{"model": "image deblurring model", "translate": 0.06, "widths": [64, 128, 192, 256], "block": "basic", "attention": false, "lr": 0.0014, "beta1": 0.9, "epochs": 28.1, "final_lr_fraction": 0.01, "weight_decay": 0.1}
Rows from block 2 of a small image deblurring model, named by matrix and row number. Rows with one number belong to one channel. Each number is 500 + 40 x the weight over its row's rms, rounded and kept within 0 to 999. All counts start at 0. Numbers have three digits each. After the name is the row's rms in percent of the matrix's.
After each channel's rows are labels from the 100 images, of 14848, where the channel reaches its highest value: "strongest on" is what is common among them. Only what is clearly more common there than usual is listed. The data: numbers of one to four digits printed on busy colour backdrops. In brackets: how many of the 100.
# convs0: first 3x3 conv (model.enc.1.0.convs.0.weight, 128x128x3x3, each kernel summed), inputs 64-127
# convs1: second 3x3 conv (model.enc.1.0.convs.1.weight, 128x128x3x3, transposed, each kernel summed), outputs 64-127

convs0.124 139:471493524490419485486519336347450534537479483488479498538470500533505508514533536501516499475500492513554513526468498532471514544442520457467475510513511508496469489462483509486547469466496464
convs1.124 113:494512425499481564496437540642476419470507488475549525479513526485512554465492581495443473456485524500478431475594523525508480476511501546524529501496536529517534506518454496515522552583564507
strongest on: green ink (91)

convs0.125 089:518485480521466461520491563562562518520535473528485552480475547368376522555548493544470440537492448532528490528490507520542508560547484461525476512472513495512544504466427437541548463481516507
convs1.125 093:439540610457515545468509505430472532464517525455507389532529507555526502455433578474562551433533457494536492517516465518521547522462499547518469506533459499513514508536528510432473534498472515
strongest on: length: four (63)

convs0.22 078:461460425490489487519484497502518536501502525536496465511402558495462540509469492464466530494504447482527397417449510522512476494528487487505504528478553501538520449530510486531491603554435494
convs1.22 071:549516491434506443447455463487565483509563471525505505514502492655516499510565443518572510452499551458440448493495487502481509571544463502546538503532539498432455506561492480561431455506516463
strongest on: white ink (51); length: four (51); the digit 6 (47); yellow ink (33)

convs0.112 086:539472418455422515551468477537501488461428525455479442424548554493474479455440464462543446472554489500487439527477486489473501517500483524523533478463574548488511473516498518491504478515551510
convs1.112 099:580519532513510513473456473558519554564459500483416503523487445470493508463469557507491540532550439560472513481522459544444564474510486460427498489548504488448450441459557446520521490511409559
strongest on: white ink (55)

convs0.4 104:472471446499512484453533556537508482487453519556463525460492503483471456544504480501485557522515428439491444515416418551444488490481494523491453529522499476519502479569419456555512522555480457
convs1.4 087:562525534515534529546513545398512502477570576437554511506567482528529490563474467512445561597541532496435521506536494527478544492526500517546547528492486495486533429517480490524516537517533541
strongest on: length: four (54); red ink (45)

convs0.59 079:408559508505513497511440496497496529519467479520525444514591484500499522497450482513472538425517456471496481544459460528475514523535441581346425459473489501483519502492518374474563452522472551
convs1.59 106:545465490505510375465509477475458496457452524484544521484525484507494505510524523406506501519459496491446501493550512507519456436433514334538540487575477485556526448512521545518425486468497523
strongest on: white ink (40)

convs0.1 105:508554511551482453500559534520477513524495482519450555515486568542542496511515472526487521457449452473534460509478489549431543526446513432446508502531490548528570418533372492560559447490531516
convs1.1 088:534486473530513507558545459421484523445540499476533486493508504433433480541564463488503494559481561473457519484471474496540512524578544534473488536491606533502496508526456526513506528506502482
strongest on: length: four (59); white ink (41)

convs0.47 174:451488498507522490344496514300518489529505474512501555497471495479490491529492473499441526489520506495503527530479502523485505513485483487495478467490506521511490489497485494490501497505481456
convs1.47 125:460529537491476515479448509522493449409475479471497482447509525467497541491519595538483514504568486504495444477573494508538553507507516519497512520428530508489487505472415538482436538597562500
strongest on: bold (73); yellow ink (49)

convs0.23 094:520435541487425507454505486517500577454531529556462455451506467454515516485458548467473506485549450556525430612438448549530481512489487524545487532563546474514545560504458455561544537500540458
convs1.23 100:415574537460596577490521488534514513455508537512508545505569501501485500449491541471495502497564518525509496516610520480507541554531511486516441536468485519451457443498529476448481523473478510
strongest on: bold (80); length: three (52); white ink (50)

convs0.19 133:470506444481520495405529501386507492478485504522539570437506461510513427555509320490457523511475469448433527504466499507414494497490487494511513488564455505517493459479500513518492525513526458
convs1.19 097:465563540474490448447474486545524491433472498451456460497524500488494517471462587458522548457634555533464490543594463514545618512519500545469512514450513458539503489396508490495501519525452539
strongest on: bold (84); red ink (74); length: two (55)

convs0.95 085:412534473516474590539495481510458489446470441457525521503518504546497461440520498451521477513514550471476378533489505430476428548522485544434509509415464533511453539521535496469517497578506506
convs1.95 085:564509532524538489464438494517523497589518563524456475573482485500512512502418498507588515500525530498407500491543518518520547495514455536537466465517445554533491480496507487553464468493513563
strongest on: length: four (73); white ink (41)

convs0.49 110:562424559510437491480539418471529584530493507460454470467468528482487501463541554533491482530501472553545522472550489432502421457505489546462505464543496466448463563483490444483474502537540530
convs1.49 110:475546570470453472422505493567454475494536426554530430493579470495464500516460513555483512414491461506479519569502450492564443503482461568570497481595433530465533530471525536585478524540526489
strongest on: length: four (60); black ink (30); white ink (30)

convs0.54 102:536523518504547473463552491489508528446522479587525514436515516514503512561510484485465497477521448521484515558444493584529476560488466511568499494501489479518467509488428344558518502537494489
convs1.54 091:456504451513470462513547426541515483483498493510555513516476441491488513497457465490546534455464550387565459473477478425530529464426557453436512470500495505451517516434498381485538429496556496
strongest on: bold (79); yellow ink (63); last digit: 8 (26)

convs0.118 117:461434484551423480498520549564529514494480519551429541518497537462510518520491509514471495473562445429505455519479454552490509476425422426485423515530522512558552491546460448558517490534506499
convs1.118 094:473504505442558568489503559490543531535495529432472462544476526519507472501481463454469458579517488574489539494472536548489527540592501527491541506446430445501529502481498500484574507446533485
strongest on: length: four (69)

convs0.78 122:535491526490516433551562495492505499505495501505500471520468420520498434503470499487500458452539412512488544481577509469448499435515531518526441498529533516513487528457566524427486483497504484
convs1.78 120:504499341535588461436482490510500533505549506567510507433509508541486490503553527496499430565552540489582471463435557492586541533512496533512422550469511516534501479478430529478557495509505487
strongest on: bold (74); yellow ink (69)

convs0.99 105:559562532548527486536508523551488413451525554524498518449492532445468497503449553405474513431574452486471513534454550466501481500553455549535470499462471481515555549481415454483494510478475489
convs1.99 094:489552530477538455462498485582485487480429470530550465544560482521481485517527415500574430483482479489602473456480500452509545535503489477482410553549531521514505461517480496503533517509506540
strongest on: bold (73); yellow ink (51)